python train.py --encoder_arch="efficientnet" --model="model that answers yes/no questions on an image's attributes" --dataset="rendered scenes of toy objects such as cars, trees, mugs and chairs" --train_examples=48750 --image_size=48 --crop_scale_min=1 --horizontal_flip=false --translate=0.06 --color_jitter=0.1 --questions_per_image=4 --encoder_norm="batchnorm" --encoder_activation="silu" --encoder_channel_attention="se" --encoder_drop_path=0.1 --encoder_depths=[4, 4, 4] --encoder_kernel_size=3 --encoder_stem="deep" --encoder_expansion=4 --encoder_widths=[40, 56, 88] --fusion="cross_attention" --fusion_encoder_width=192 --fusion_encoder_layers=6 --fusion_encoder_norm="layernorm" --fusion_encoder_norm_position="res_post" --fusion_encoder_activation="geglu" --fusion_encoder_mlp_ratio=2.67 --fusion_encoder_head_dim=16 --fusion_encoder_fused_qkv=false --fusion_encoder_bias="all" --fusion_encoder_qk_norm=false --fusion_encoder_parallel_block=false --fusion_encoder_inner_norm=false --fusion_encoder_drop_path=0.05 --fusion_encoder_positions="learned" --fusion_encoder_cross_attention_every=1 --init="torch_default" --residual_init="none" --optimizer="soap" --beta2=0.95 --lr=0.003 --beta1=0.9 --shampoo_beta=0.95 --eps=1e-08 --precondition_frequency=50 --max_precond_dim=1024 --one_sided=false --adamw_lr_other_params=0.0019 --grad_clip=3.0 --steps=6900 --batch_size=128 --epochs=18.1 --lr_schedule="wsd" --decay_fraction=0.4 --final_lr_fraction=0.05 --warmup_steps=200 --weight_decay=0.06 --adamw_weight_decay_other_params=0.05
Rows from block 7 of the image encoder, named by matrix and row number. Rows with one number belong to one channel. Each number is 128 + 32 x the weight over the matrix's rms, rounded and kept within 0 to 255. All counts start at 0. Numbers have three digits each.
# convs0: expand pointwise conv (encoder.blocks.7.convs.0.weight, 224x56x1x1), inputs 0-55
# convs1: depthwise 3x3 conv (encoder.blocks.7.convs.1.weight, 224x1x3x3, trained with AdamW), a 3x3 kernel
# convs2: project pointwise conv (encoder.blocks.7.convs.2.weight, 56x224x1x1, transposed), outputs 0-55
convs0.5:116056096102098118125144141096096151158145149136109114080127108128095153070186161176146117145123098092136114143114092110162136124126112107166073104147117151197141131079
convs1.5:146158131137119124129043056
convs2.5:136193183160186091128202132158170147130140157109132144173168159181134192197085123151136184142116138091067104186116142167045163175115161090131073145134121108106152101108
convs0.6:125142153081091190113212165115079104150142148111100057121160145160089132128090117074128125224200146139132088120097090143151112161146164138112138181081123156169100105119
convs1.6:081136106143139146159171190
convs2.6:065115138105114100151162123059101149127132202114140165044131081156185156109161092118152147201188138133135149219079108123161159129175121123130084155099121128131153127076
convs0.7:163164134187168051190139209194145173131133165123132099106099152097134160159106138126130084190139157097134070090081060116174204094201161118196134115151122085128135117152
convs1.7:170182133119123131086087116
convs2.7:140088093134128150115107152123146080081243123132077149204230091065141147178145147158117151171177062197040121183102118160179169147163153091182090136133103080135122157108
convs0.8:121110096116109118180108161105091116130166103134110103126072116031126145125147169185131149137147136089142111175132069074147131085123129086147154132108144087083141150115
convs1.8:141165129169114119177091126
convs2.8:161096093127136064174111127147097146111161143106122162128090073078102153105149099187164146174150128091129111190080139147125114131140125117145095089107128135078119116091
convs0.9:112112146188156055083160158090142154108147173170122206052105159110109114132167119173129101182071074118182131119135084162047122156065176162121134147123103149103105109131
convs1.9:138181135114142098117064121
convs2.9:113126139115166129155119045107159145114123122140160217141132105198183077096097066138105137132090183123128164110118098115150114250090121146124193160171194178128093111078
convs0.10:105055133164099163114156130124200157107129130081152085148141222148112140143114107148098118110132105083170141130108137145141151113159127136099168148132126112096140145172
convs1.10:146150144096118083139131053
convs2.10:158171117101138128135129147112117136163094146107118154114154132144141166170097153133177124105146107084110105142132124140094144145140130116171122107121151104114080102145
convs0.11:120092108090234131122181122157096110089080187077105123164099123169146124142128116116133084083089132120153147128151138066179191106119061138129148174135126129117074117115
convs1.11:185168112120141139146069092
convs2.11:063129146121154121157145199255195162140111130123143145079112126139117140105127184112077130142141090146106137120091097107128134104165152068064155127095063131125096134136
convs0.12:138144130185128105107097112112129187123130113131101095128107167097100179125102085078147142141108112108143102173123125132188148089143182114118153099123115137195074178128
convs1.12:101157154138156145182147106
convs2.12:146131164081119091169131133120144103118106146139118196140167133078153076112117146175137135188166140083147148121152147091103128152098138194153037098085136156133144089149
convs0.13:116119131130086139155196102191084122147172158132174109118111073076090147143108124104140080111139184100103065091092115074125130168123135180212115160163131131196113135165
convs1.13:087102127117142203093132127
convs2.13:076098149120171122108112082116093121079161143104145119159113120070126162089068092155144116216155207129169149155121116098087146136157147147108060090206202154123168127137
convs0.14:158118132170103111106108154112105124126096127185170135117101146106115143181127098135106133133083129168081124111125125155171145083083153137173166119115153079124143110075
convs1.14:102058079107090118136092111
convs2.14:089129141115148123137202109134119114002127148125132144114107112127173132096108132089161100188119121125188141108140087092080156137097060171124104168092164168113134075108
convs0.15:210146123158099118170102176108149139148110119104119108095103114061093101144136148110164141138128139162128166134164138130152103074147138142087169152160135090125095169163
convs1.15:151127109141083083080135096
convs2.15:100138144151139165115135134106136143176112188125164087137149167117082102155091130063169040091101163171142137144180130103140087166154163073150157125171190124162151189157
convs0.16:142130095152118093142090181109157107142117054117128119097133164168108152126103102110167127138188128139131147136164107114177156120130119083154109067139169109150161098151
convs1.16:083086086109112143089148141
convs2.16:156084117101145162105102126139147078122163075157113117103177110076122132145155125124164066102168147136128144105168143126160152166136119074131096100167181088128135136102
convs0.17:168153186144107190115106180139103159084120184102105173084196159169143114141121146141143163157049123169165071098093132169147158138217098129097137103219144120106071162123
convs1.17:096140197160102164087103132
convs2.17:079173154120163082104147059159176105108145178143101134129133105041148130126232145133105105129165124108150131095157171191125078166119081162109142154094077108107110168166
convs0.18:126106121076167190152118110158183112140097143158143130191136139140116171130101111137159130110129102104160125122160080112156153140129116115119113172156117168151159130126
convs1.18:146111098110069127090072158
convs2.18:142116096148127170120161109125143166130162129097121105101102153145093103141090105129096071114157188140152162185155124119145188133141113093104106110102199154156126150134
convs0.19:187095221222057196107070156138133098144105101187156161132095196158088174118143132138138110154112128130155086153146168137192139111132156122099038182168169112117099095162
convs1.19:079087109157146146161128155
convs2.19:158124117165168087143138041157194119048097176058059088098083147080152099136144085142098117173083134137106132143139073105110171168143039104149106049147165109156153135080
convs0.20:141176122085125110145169100133089146134112130163147115099127127123122116154114107103181085104109127130068145138155120135083102113124148099191164150129130136086144110098
convs1.20:135121151124096070066133055
convs2.20:117141133183191144136131116185185178152115148072168114121118165156115114143127161125137104158123119155131110120113070119175088111071112088114148077152118166115098172123
convs0.21:137153089098129140150130153108134100099151103036149149162118115124139152105135152161109131083171169114097118096157104121149116168152201129150091108130098103142128127131
convs1.21:128041076111099126157130141
convs2.21:095162153112109121127203146146108149105113166094064153156094119093140114124166180190127114126127141080085164102169162068139154171118127163085128142072184088142135159141
convs0.22:162114157151042119167122175102149088142143106120119150129094122076139122144095105163091092123071143147097154172146125137154090192122158163093158082199138141146168114093
convs1.22:129118154152132166095107092
convs2.22:160096149095101147155107203142150106160143119111177145112078155126108080141141153137206150169130106105151216090136165181117147178149107165123155119152125111130114146197
convs0.23:088075148100151130133104084114151121122127080108087176134149132143081185099096116119148169144156169129149137114161100126123089127115093112116138098146136096120178112089
convs1.23:139058112115078078096141107
convs2.23:123113145092162107146098102090137118114148122106080155095159133128110159135151093076133142052171138139144138115126117155169135104161159092117138143141116121162132085114
convs0.24:146093148094163112088131146119114065122157096129118105124119082122142159119070150164155157144128142123127142136126085147095099170079165085124116085100097219158124121129
convs1.24:163143160089135092094079071
convs2.24:125098087106144150177144146129118131089143080080135142142146128177172114109139147151169157131048126111157166100138136087136100165131152134070139130092179155128152142184
convs0.25:120159155081181124150160126094185146115158152159137120131159148068118112175114170073109110126099126179142129084110114067080117145085110133134131080129175127067132084143
convs1.25:151087152105139127109140047
convs2.25:098141122127152163080101136146123156116163099139122108134180175137127119127156144148143155117105132132118087116082182150062080121129127173145115141107144135130186106127
convs0.26:109112093156149153116154135114078090146122105127108127094127106137150169131153157092152081136119188131140132163071122087127114140104159184164123151092120097127125121109
convs1.26:117074081083082127137112126
convs2.26:137141140084154115102168150126183122092135100159130142123107155129094132117109147171162127082128082128144172139159134137126112135092108130188114126120191169146080083136
convs0.27:172087158105151081123137108056147124091129147080094092101133126102089095101122154133099099095085121128130140142087119134082101132091148088118131103079129110145161109124
convs1.27:100061087162097125152141104
convs2.27:110115106145088166151125096155143117168125121160086102114159132151130153143185160133156122132163115111091080163140115067153159110199126055088096157207136127101122142169
convs0.28:082154142161132129084114167104125163089155122124117115186082123152138105114110103183107173141084177177100119100120113140164117109154150125104193126154090105123165155123
convs1.28:117061120098112087121147156
convs2.28:132141125145116099087119147113109132134107114100078137176167107163072075141128075107137124132120137130134139151133124127096138189121146161104101139153107093178101064134
convs0.29:231104122142111162115129098137090140114159058152204140140159121167156117131106117061115089118103132102168167119137140153118111129129141076165091126113118178126194251164
convs1.29:179091171127130134099110082
convs2.29:160082137118080157151137104198113136131107130127110141127151097129086151063138103118162185134214164171110147150086104147134137116086094173127115129127095101109145108141
convs0.30:132160173133124117128098122119159120118117122107167192105108099142141144141176098138138145092098132034104133133108100144083116177137160146087100070114127102108112165126
convs1.30:142127074167119119127159137
convs2.30:061138133092046129127166132224116143147096139103159153132190108131131160122125135154069064145104108152115112074113130114129077163104090144163113132116083082160069099163
convs0.31:168173159129107131145121169132140175108157142125167142113217120147109087175167165132115187137127155188113120136127113144150142132173080134171126105103155181158144086170
convs1.31:102087160110146160125073118
convs2.31:148100123110177126093150102132179169162143146133108188161077142155153144074182154147140124178119139099091054167172120076107083132087136157115148171128181091084096140155
convs0.32:098044157087155150172172064164104078163145094079086137119121115128102173155131101116119091164095063087056133101120081121105122140130108177149131104180135063112137082179
convs1.32:078111168155109095166150104
convs2.32:111133098176170094169060141110138086150123119130121082113203143136105165140180137040093081076127126069079097148127084173151152151236067132147105130116112147105101098212
convs0.33:123097121149077143091182122103120166152183099118101107098105082167136106131147094158169126095128108099124159080092066085172121143141165144071178101052145079090114128100
convs1.33:096141122077093117135071086
convs2.33:157082119124082088125113101159132143181109107126138090145081139127205158076135112094120137131093075124122159125093149157141094176124145121098141121173143126121123091115
convs0.34:176111181139114187126153123113139125080115132069109143093196128134141150129084095033096139074135127148099144089107127143138154146123155102082156110183114098079136133142
convs1.34:110169096132124069145066143
convs2.34:167135179210197116140133155106130118108135076150155180155071126114113049152160169067134131145171128104086154105168133134156158104128082059161154158193121093109147170140
convs0.35:107140133146096066118156162140149092093083086110139099150081169130115126138101128077159159105089126133102119095163152111084118108087112119113078137134111105103090172124
convs1.35:094063132129090169142097141
convs2.35:137087139117082112135119152121071119149071179108153110146128141153092115140160105136139133141169096101110106170117165130130155133153106126144084157139153139136102173122
convs0.36:107111160122169102161097065196138181168072160128173159147124114145144098054129171182080133050095091108164103134135108080088104118146110148155181112163144093146087166065
convs1.36:140086108106113132165191105
convs2.36:141142128157118156096209108133159124113097168202132102179096047180126122188124155146100156101116179166062092109148130085088129179147142172073156123154171110156113162147
convs0.37:119146118146132172147119114159160145100100090062154163121151138125131173171065057124124149152125091117208135151143105098142096144093083090101169123142089099086167125140
convs1.37:090141091149109097119057107
convs2.37:145160136139184104176131139121090165130137124048077149159100178135178103121189108137111111153160135141145095151060100136114145169116182127136140158140130167158161075112
convs0.38:151138075081181081028131175073128159122144072112107133156118169136123140135168119149109099124138139126143182133116095146089078141143031122087145154174148187165139111136
convs1.38:116121151168173143184180117
convs2.38:125160098209067114167147083104107155160153127165100146078132177101152153139115090105071100182132172099095085092171130156151194129143166149151149193149151094090128133094
convs0.39:130119120090136084064110114100086104093169168124101057093145139105174108152098164106110130049101154123153126102146118105109087108135122095118192145134121155139145080108
convs1.39:142143100088055124111150080
convs2.39:104087088119148172096152067078088076077143101129096130135149114133158156141167137086103097119115160089087133064169136114133115183154134159159159092133122129147112128131
convs0.40:105141151180104165141122151152168124131094172206191160120083137134199098082098127105166139113175127169158102174139049090106111106188062127118150151148101149154133106132
convs1.40:144194092143143093093165144
convs2.40:170073081156098120121159144115126123161095153097163112178164167133179165164114104086168105077075124133134123135076120190129158140177132108137122111116153118141119133168
convs0.41:112131125095127122141097072111177138096114139125134140080141125092123163154201080071107106138133101133166132130146094105127082126091133127108120138125138162155143100141
convs1.41:100055071112131090139121127
convs2.41:103083116119114138119166115125144138151140131139105109142150090094105073190148170148110160115176104153081104179136158148113132106154160094152090171136147108221162128097
convs0.42:202151127106200117114042210203139155134112163175198112086136087135151071111133031196136102149123159089103074169138086138138096094125147182142121136124147194123101109085
convs1.42:137133112152144076082091173
convs2.42:170091117145102128126135066147110177180176159205158104105130119187069158116062222068116192146102170122084192171159142176148125109065114089133199156235126077081137160124
convs0.43:157119139117114118096121103130171133137171105182143063113094127126133084155099100174058154142203078070101107150176136132124113118146139125124098089097194099041104127114
convs1.43:156082147074093137141133185
convs2.43:135205132115065159164128141144157082146182166125179086086171115138137141132151119105115172084107089124105088179114144182146140132187076119132142137128125064053125179130
convs0.44:096128130131167124145169131087112101142124174146079189147149170135052131098108180161148200115113130075116123102133064133158113126049117112135087114170076158144145149154
convs1.44:149185117144129162084077095
convs2.44:189124124102125181162173068142102176129142106077182138162158158171152151119150161152117184161102130085129204144154134152114114149069093149159157079155150210077145073106
convs0.45:110116093117120127103166059134110122109137064114164153131119176185104134144127059101175152098123122129171144159134107170097128132114107068145120134108141122136183099106
convs1.45:133076134119064137085088122
convs2.45:150130167101124112100151107116110078175112123093144115148146148139113183084167132119176150138142153132165148153133135092162161125147150131154151090134113181129124093124
convs0.46:151112163147103083121150150149158140135144191100138178117172173143035115157151111122146165136096134165115155088165115065128087106163164113110122136077107156077202100115
convs1.46:092057087152133154121168106
convs2.46:091130109161121087151082180141106182094118145150106106150126115144183070137161107101094182065120092215099157203101105099120168148173124169163094189139158110127122177090
convs0.47:160157090110103215116150179104079165123108144109112161097093188113144085132150098142099139145148137172101167200166154118113165129124128145136083133156156130104132143155
convs1.47:168149116137097103131075104
convs2.47:127102114130124093169105135099159114145177175141087052140105146163060123160153119173110134137104113127188127142098107175135124070126068174119218047165101115127115096107
convs0.48:103188116046209095155058084094125095114091174130124089114134145134104114153180144128093130140110096121164179144122129149190107091123123158102159103164164123139135127128
convs1.48:129161167100108128105106081
convs2.48:109152145114078105185140106146108193115154139075171210098134162130129137134218151077087059167051170138109183116162173147089119110124142120198117138120124127125089118111
convs0.49:108115096124120084089120097076100114054075131083156174134121143126100175151146108143148127125109108061117162127104132102132140194128090114139073170127102144133100147074
convs1.49:157124144106136097167180147
convs2.49:062125093176117121147106168083141143122165127189122084100115039166140141108104092180099132112060118107106117130123159128124118148140159082121102118103130127166128147141
convs0.50:117136118118123185099154086122088093125089158107128139158135148101077142108104154084127117086123101055162126157136121139141117167125117111130138184168121104090082112132
convs1.50:071125101101182113158184131
convs2.50:033123055143177165089136178139123086133138100133107136150165149114153123176126159150142141127106183127141099126181091116140090089133097170143141092123061110091163139180
convs0.51:132123174094167093151092157116178151136163160070166079115030130146122142135147111141093149173213116181109114098148097067141125124100072072138109107165157124171165141112
convs1.51:082107143100154142101151170
convs2.51:119129110190131169106095146139096055128154076143124128090130116153063112122093138140186196143158158104178102102125107179137113086137086111151161158152096150121060189131
convs0.52:187135097213122134073097108169103093161121152161125084112149135151109107124109087151124115141150113106124109170134147085153167096149136145129086138138170120090142165159
convs1.52:108140172157111114199146176
convs2.52:142153155116133076077106074084118122108075107150105138111101127110129148082129082126105182187109119111187142180152147148161124146134119130143123126099124143139066147078
convs0.53:133100167138131082123143166147096131128131114160148102140150054060130052117092117089197085138072188112130084123133165088153113165133132118180174126128157116077086129165
convs1.53:122127121161134096163086086
convs2.53:092091119118159123129109126104123140111128167143129108137118161136123170096115155098180125148093150124138101159152075114152137079181166127074171189119117160130125091108
convs0.54:137144151146121104139148114145182086129179117116073164155111094118117126076065176157086134135141100097139145122153091148117144161071126143125140168185125108101151130123
convs1.54:079104095077105092103138165
convs2.54:171119120122132118127097088098126069127126152129117140128140112114155127133110153150114156113150117117110092133090105091073131112104117106152108106132102116129135154129
convs0.55:134097126127149091144141056101108118099120091066135060128111123143128143116121164151113158113118105113105135118138161086169082183116147159101168127104168120112102118092
convs1.55:130146129104178133167179156
convs2.55:166086099147107141149133210064189099149108132109050152100151128126130161119145143121142107090154173124132135106102162124115201146129125115204140114169145087146145120140
convs0.56:164116122203068119061113144173120066116087130139102128139101132122107123154092134123092127102130129109127146069139126165086108126157134084120156096127182135161104106114
convs1.56:105091083155132110158108160
convs2.56:086155112120185117092139106105209151122137095118124134113145110110099151135126131180086161097069146127177121155113095146106121165113146154153144168118132100124174108122
convs0.57:104144127062147076130178148166168155115179115102160161140139095172121144119104193189108155119047124135114103150133098113135124130137108094154090100165103168191116078105
convs1.57:103105141145134126060128177
convs2.57:146110141146139170091100102123150093140134135116044150080092121090137118113145097122108121184188159192179114092101085129137129076094147135124133126067118076120111110098
convs0.58:146115139169107116148125162187164115141164130103097114099111115132149120129139193143096084148104115176116142114172110091160092174171140094140077032158119126113106098179
convs1.58:069108105105156159152084068
convs2.58:127046123145116163108157134098124133079128142138150067150136089151115134133129154124134096100124174099140140113140105152145143128164186088194157076078069142125115120137
convs0.59:095124118082182138113068202109157197143149099114171136121147159131112097182129082122125121158196144088157124127114142155167147136069135130128155107160129175139168159128
convs1.59:103137088149134103180117129
convs2.59:096175117105123081101101130140144134081132112111097159174186154096112173140168151180091106113127136166132130047134178162098120137151210160091100135127173085137182112099
convs0.60:127112162159163248080174204179086133068155135154166098078186109146116035104184163086101095179139161075162150132131102118156131150066052154210173077204116100127123096130
convs1.60:103159111132148092162088117
convs2.60:111165069171150091154105076109173116109122140129118102095185153145135127142130146118207141123166195088096116168206082134100095131156126106073141140218078130152112074087
convs0.61:088115173173142145094123151124115085186177178157136117088078091095066184112038093157124132148153117091090155098127124116093117157097217106067175149088191134095149141169
convs1.61:192110094135151096094140124
convs2.61:157123168130092079098170128113159140109065110131116141212106208145067183143149132158164112167164168042057142100156130107208076178137223173115125158135125104093098094162
convs0.62:197108096121193171135125102110104096081075101156177177131120120073133138074128160155081078145145163105154117138074153097096100125086199152170182165108147122152130107154
convs1.62:107097079172131130144150146
convs2.62:149099078119142131130099117092109092118092122142156132116144118161136154158126124082175121099128108110115075078120129124150055098157121201132155154115139143107130076054
convs0.63:162151098100102126130160149120115130105089156065114163093111133106084145142106178148118052157119145111152165110125140133155121084171133096154130124111077132125107128128
convs1.63:128107059103132101140167099
convs2.63:090152107116136207123154149034142154111072072120124086105157116136123117145081088137142141110145125141108114094143115142127114154125103140132150091153143129153148138134
convs0.64:168108125197111143074091087155093169173120118124130105089137128137103126137133170099130114185149145165167126112170119101182080110171104142178109103134122122143144120105
convs1.64:161121166120094111109088131
convs2.64:180100086137117153153144126164129125145046144142132158103197107114067127191131090149135112126118110157132102120126105081072117096133140113150140152062080099183153128138
convs0.65:113136117096143174183138091126161135087064144124111199197141125127125143116114148169141121120134162134107067132130135106122130157098086104153209161125149188121116117193
convs1.65:079158126083158173127095138
convs2.65:117109123128119117123110149090135115096185083134127129077089151178103047140093130151133200157148161113136161120123067097110144149081130107118063176077147091163113199115
convs0.66:158123102104152102121125123108131219181104138152193149203142090168067085110161125096102153212124139051157103122115099152157113122169144143163100121138106186135135158060
convs1.66:072132165141107144156155148
convs2.66:143135088107087132121112175119154162168130048183146078149100179136127101136128172082135094086183059124111157102126125159124113156155184099100161110149190164137074079174
convs0.67:126080125097180133105127072131105114122199084092145115111069125125171127045129083138170157139149149117098115124099102165116117115066145113054046123098142139173118104175
convs1.67:154100119113057103072135128
convs2.67:117128165146146105120086109096066150095160109098178135133130057142153119100122173129185138095177158089103134144102126121119141104185153088104095144115107126145172094154
convs0.68:101106211099189165146150134134118099154151194064168099144069145153115146157134111095100175159135106118129136113103181113136152133156153070106123086123177131121169086186
convs1.68:162173186126093119128162100
convs2.68:124160043094091110171114154106184110143126156175134090138139121106166124151120138113130143128142077175180171123121179152156171073122169146169143145128094079114093066119
convs0.69:103064117092075188120145157116146125060143097139116073145148074121151126142142079104135080096138154165095086122155126099147099197175097118174121144126095169162034146116
convs1.69:148101170155179157174154131
convs2.69:104151154120126146102153154116116119059107134084113162101154118119128144122107117188131177150153092106111139110163095137150121139076149099047146100138016175135127109116
convs0.70:179077146160141135160087099099152130141107133143181119131138145127115130150161174115119136161097075144079106200128163103160087129216127185101147121131095173107122161150
convs1.70:146078094148086057117135076
convs2.70:124124116121138164138145146132079097143141117142118111102150103116121116110128150173073085105092190146089064144125110093133163121090123119122157190181127147108110192135
convs0.71:068126161132123114175071100045123189156219141090143083128136112077171089122136166119117100115220119142112099081080135114162121103079180109135116121151117138122170121157
convs1.71:113092109126139108170169161
convs2.71:034146137176122151115112189082088150047102091108100145111141106191169152124061166171143118127085130144146119162132163165139141124095100090103060125077112173134156145108
convs0.72:166101132119098101119119173170114120124161145105110112151106163135153195130117125110133138128113142073139209124121095081080086115058162122136127152145143155151233085157
convs1.72:096072106124111179125137156
convs2.72:097138106193108183099069173066125114160112115152155095127091134085154122147122092109095140117125130167082134151065131081156179130103142172125115071157112159160133113093
convs0.73:174129100135087054091116127188162110154142137092146151134090114130089203128075077130150063107121127103056163107086094131117151133121101051128081184143149110140107143101
convs1.73:162109105112111083118074108
convs2.73:113148116079192096122131145094122120118086140080170120165140125131080168142164128034071127066135108130095196130172153133158080165113119142096145114204144087137152179109
convs0.74:132157080105146107050111114119114158112163117120120109089092138136164131096098149127139080121078083138112124158148140116110063167103104140112102150121191180178166180020
convs1.74:172132099152083101119115163
convs2.74:133188148137115135140042071190122092174121125122142108182145119134119104134149136122092151127086131122116155149151164141171100211140128121170135098087119148174108145149
convs0.75:116095096094142064176109117117129092108122146159115114147071116140185113097114098165149135091135138111145177102110159137089134124136104107119158125169151119128139115214
convs1.75:068099124078138155096161108
convs2.75:115120135166061118107154112114122086129123104159132167125114121155155112132128116085102161146122123149135113117065148186165153133137161101138146125109146096161158152129
convs0.76:114129088077145099154059149090145177136144195129129179113143126169116103129104178149083158190128178102106175130129111119178178125118185159117124098153128169134144069106
convs1.76:138027150120100144119151102
convs2.76:157151152103056114117078133039116178139149136137119141121096065188121168102190097151146154092110188111149103129136118145138143080110148098076120128171118180155135092075
convs0.77:109071098174106085114071097140177178161134112085110174101109137110136079107139098151142154162145170134156137204103130083108129114132075178171079098194081166172082084081
convs1.77:132093161127102166136097164
convs2.77:058158146119144091098084129206099160104081175131163119091087181153064180182096058169128124165130106103188137093135173105026149162130077150172143043119155174162100138167
convs0.78:146151018132140106140194164131164109110140110143175148164103098120100103160127113111173123106120141123115115156187100107101098144137162062120096090137105086113193217092
convs1.78:132109110096143129092193135
convs2.78:164132208213118184154093168196114108121104119162143106137096183141165090144170106122123133115147145169189108158072087146166118111111202213134129143147186107183147110141
convs0.79:162153127128144213156140126100165085156109150126142173138151115108113099126156079079164113152095144077143126137111127084158074212118154171140184144162135107170137171117
convs1.79:162118148173166080107149104
convs2.79:130123164068159145151163162055134115081112110146184159144111171187118098162140144141142140137093127138130124172187113112123092161186129146164142128145118095146093171131
convs0.80:069148102129085190154094127188096069135112167181126152154095062117144141098090125141107090141138155171136090142148170130155135137092075164157123126157129125185164136086
convs1.80:149139066083094166065114151
convs2.80:159165089090176156162127225108161156103165142092189184115113133141090201167100145094156117103172135082155142141110164161073201104155109104161115195072164105162109169181
convs0.81:162137157141119148125203130127177134129074115186115088157106118122096089173063162199111143134198122132174172113140155169142125105112144122099208117103180179066124149080
convs1.81:141105119175099100185162108
convs2.81:112110131113134161059122136060196119131136180134125211086105132128115148123161141163132178137128117069126094122109085141099097114123200167141059127126128106078165121126
convs0.82:091155132146165158197112123143110100143099131195133172133140127106127048120160095136095095127113109149069118177118131106113106162119151080118131156145171095113136125117
convs1.82:106073090141101131088105098
convs2.82:171115174113141101155089150135172133129151101167153131166121154121167160116124192127136098167122145181120119125097123112155113161090121103107093108137109127104072132139
convs0.83:109108132065128148179139160138070088123104112103105167080190122107143138158185179108156097171065164116109135077098113136044185154117138173179123138171157047141105107161
convs1.83:101138142135154175087095164
convs2.83:114158056118100148151161072132093069109110167097083084171097117074123165118164116138140133126134127103094106081199070155166149106091130149150145225197092121184122103107
convs0.84:145108166115083146170135129114224105097165148080114142130188138096131114184115070116059200122181142121160108148120126165158174052114116095088162105112112144073129120197
convs1.84:186156119111127169154127132
convs2.84:121124140139157106130073157091106153085159107100121090144111119125102127167094228135155151167141112129125137156169144143091111093091127093164083158156075137086134125133
convs0.85:142121104121088200132123156125100107174113136155147151142123130091109105136134141110121136168095152148131067148061106136161174134099137135184080109150172081199147128152
convs1.85:115069129101086129116068137
convs2.85:081134159064147051116137126128158098177089179129123116127137097108122158134149181114225140102084096134152104115107139111096074093126119152145116121111122138144164147172
convs0.86:130145130150112120140100114117136104163109134142108118146135151108141067160115126129178155096142150136139084099117068154165144123103173126117166121142119095056117125149
convs1.86:126096105067121103116085104
convs2.86:085090134212119133129160125143111128054132105149165088141126179132092148126111171082121115088128124147104135187111176122161156142140122134133049126155114134064128130086
convs0.87:130143133120164084165099097158166106116111128111178088190142135134145142144109066142154102171100130153139181141174187150109099124105083137101096110097175145147096126141
convs1.87:073068114064129122132130107
convs2.87:110137133109155098172150128144185115152143174141146117118135131173120128150119152141163127113096112111092146163117086112144145083168171102069107142108108138142139119090
convs0.88:074142078128131140128145129129138162160117173082128101149172144132149120092140093126121142157185122086136090173107102136147133151159106111084122130147109116159125156093
convs1.88:132069142079042122135113093
convs2.88:117155134182147112150090073130129183129162165110125021113134142074089163145108087147118119124106091116117150141079147181121134107128087142160146163139154091077132125112
convs0.89:111138143086059090095117092116141159164166106130147094142145115133148100115130151177067149117139143154106124129099150199127137115125130196132125131146064105175051195130
convs1.89:173152150101143095101104102
convs2.89:147065124142200087136117122099095027155120087120067074097132174078186156123176138137151109107093070160100096119115132100192082108151143140120116097135227203159126149160
convs0.90:126102189142089102154134186126114094122042134205164127087113152142129108116131059142098141081129137069169142190088079084157130069136106122213095127196140117074089110108
convs1.90:106110107123093110169153116
convs2.90:179085168198167115182124142121150073112124088032133149123087160066132075103103098129170127145112095159092136149198190139116135148090112104103126099127161080207087152172
convs0.91:101192167127166197120127120139100127070158152159089135181114135158113105132114133191090151208109116142083156115102094105137190140108132137106161115143147162119159115134
convs1.91:146167162079131159122086136
convs2.91:124142136075157130125123120105162108093095125129107176107118124152099108132139140101100152167090104168095127152091176142144123155143136112074102080107143109158114158149
convs0.92:090119037125103149140111137132172109186095125139125118100090098127118159076127162127087117119135232167081120097098140142132087139118195183128136177114139126139174115120
convs1.92:143170155105167123079087085
convs2.92:142154154148147130208202152153123150112126132070131086124167168139226055106110076122108148069153152156117116163083118129128086178095129097112143134172076181092118110152
convs0.93:152135103108170140168140199148071111131118125139152166132133084144197127088164176115014105098107105128164087154114151144188109126096228132070095138061151155082171076123
convs1.93:172137082094172110134152108
convs2.93:084138229134115127164160120031105186144142165070136140119062137118101074198132119134141121135207074152119141137152118132218121122157143158153164169148101130121115106101
convs0.94:136121155147085081086125128197138129152113086143153150152112171113114088124085151101151129130184155148092116124114103153175140140137126174121089137135183114115129114138
convs1.94:134096075119120123082085091
convs2.94:112106109102136088144092101129126078000181122112135120094151065133083099073180079133155123116062107102142148084096092124124102175124078088128150132091107130116134121107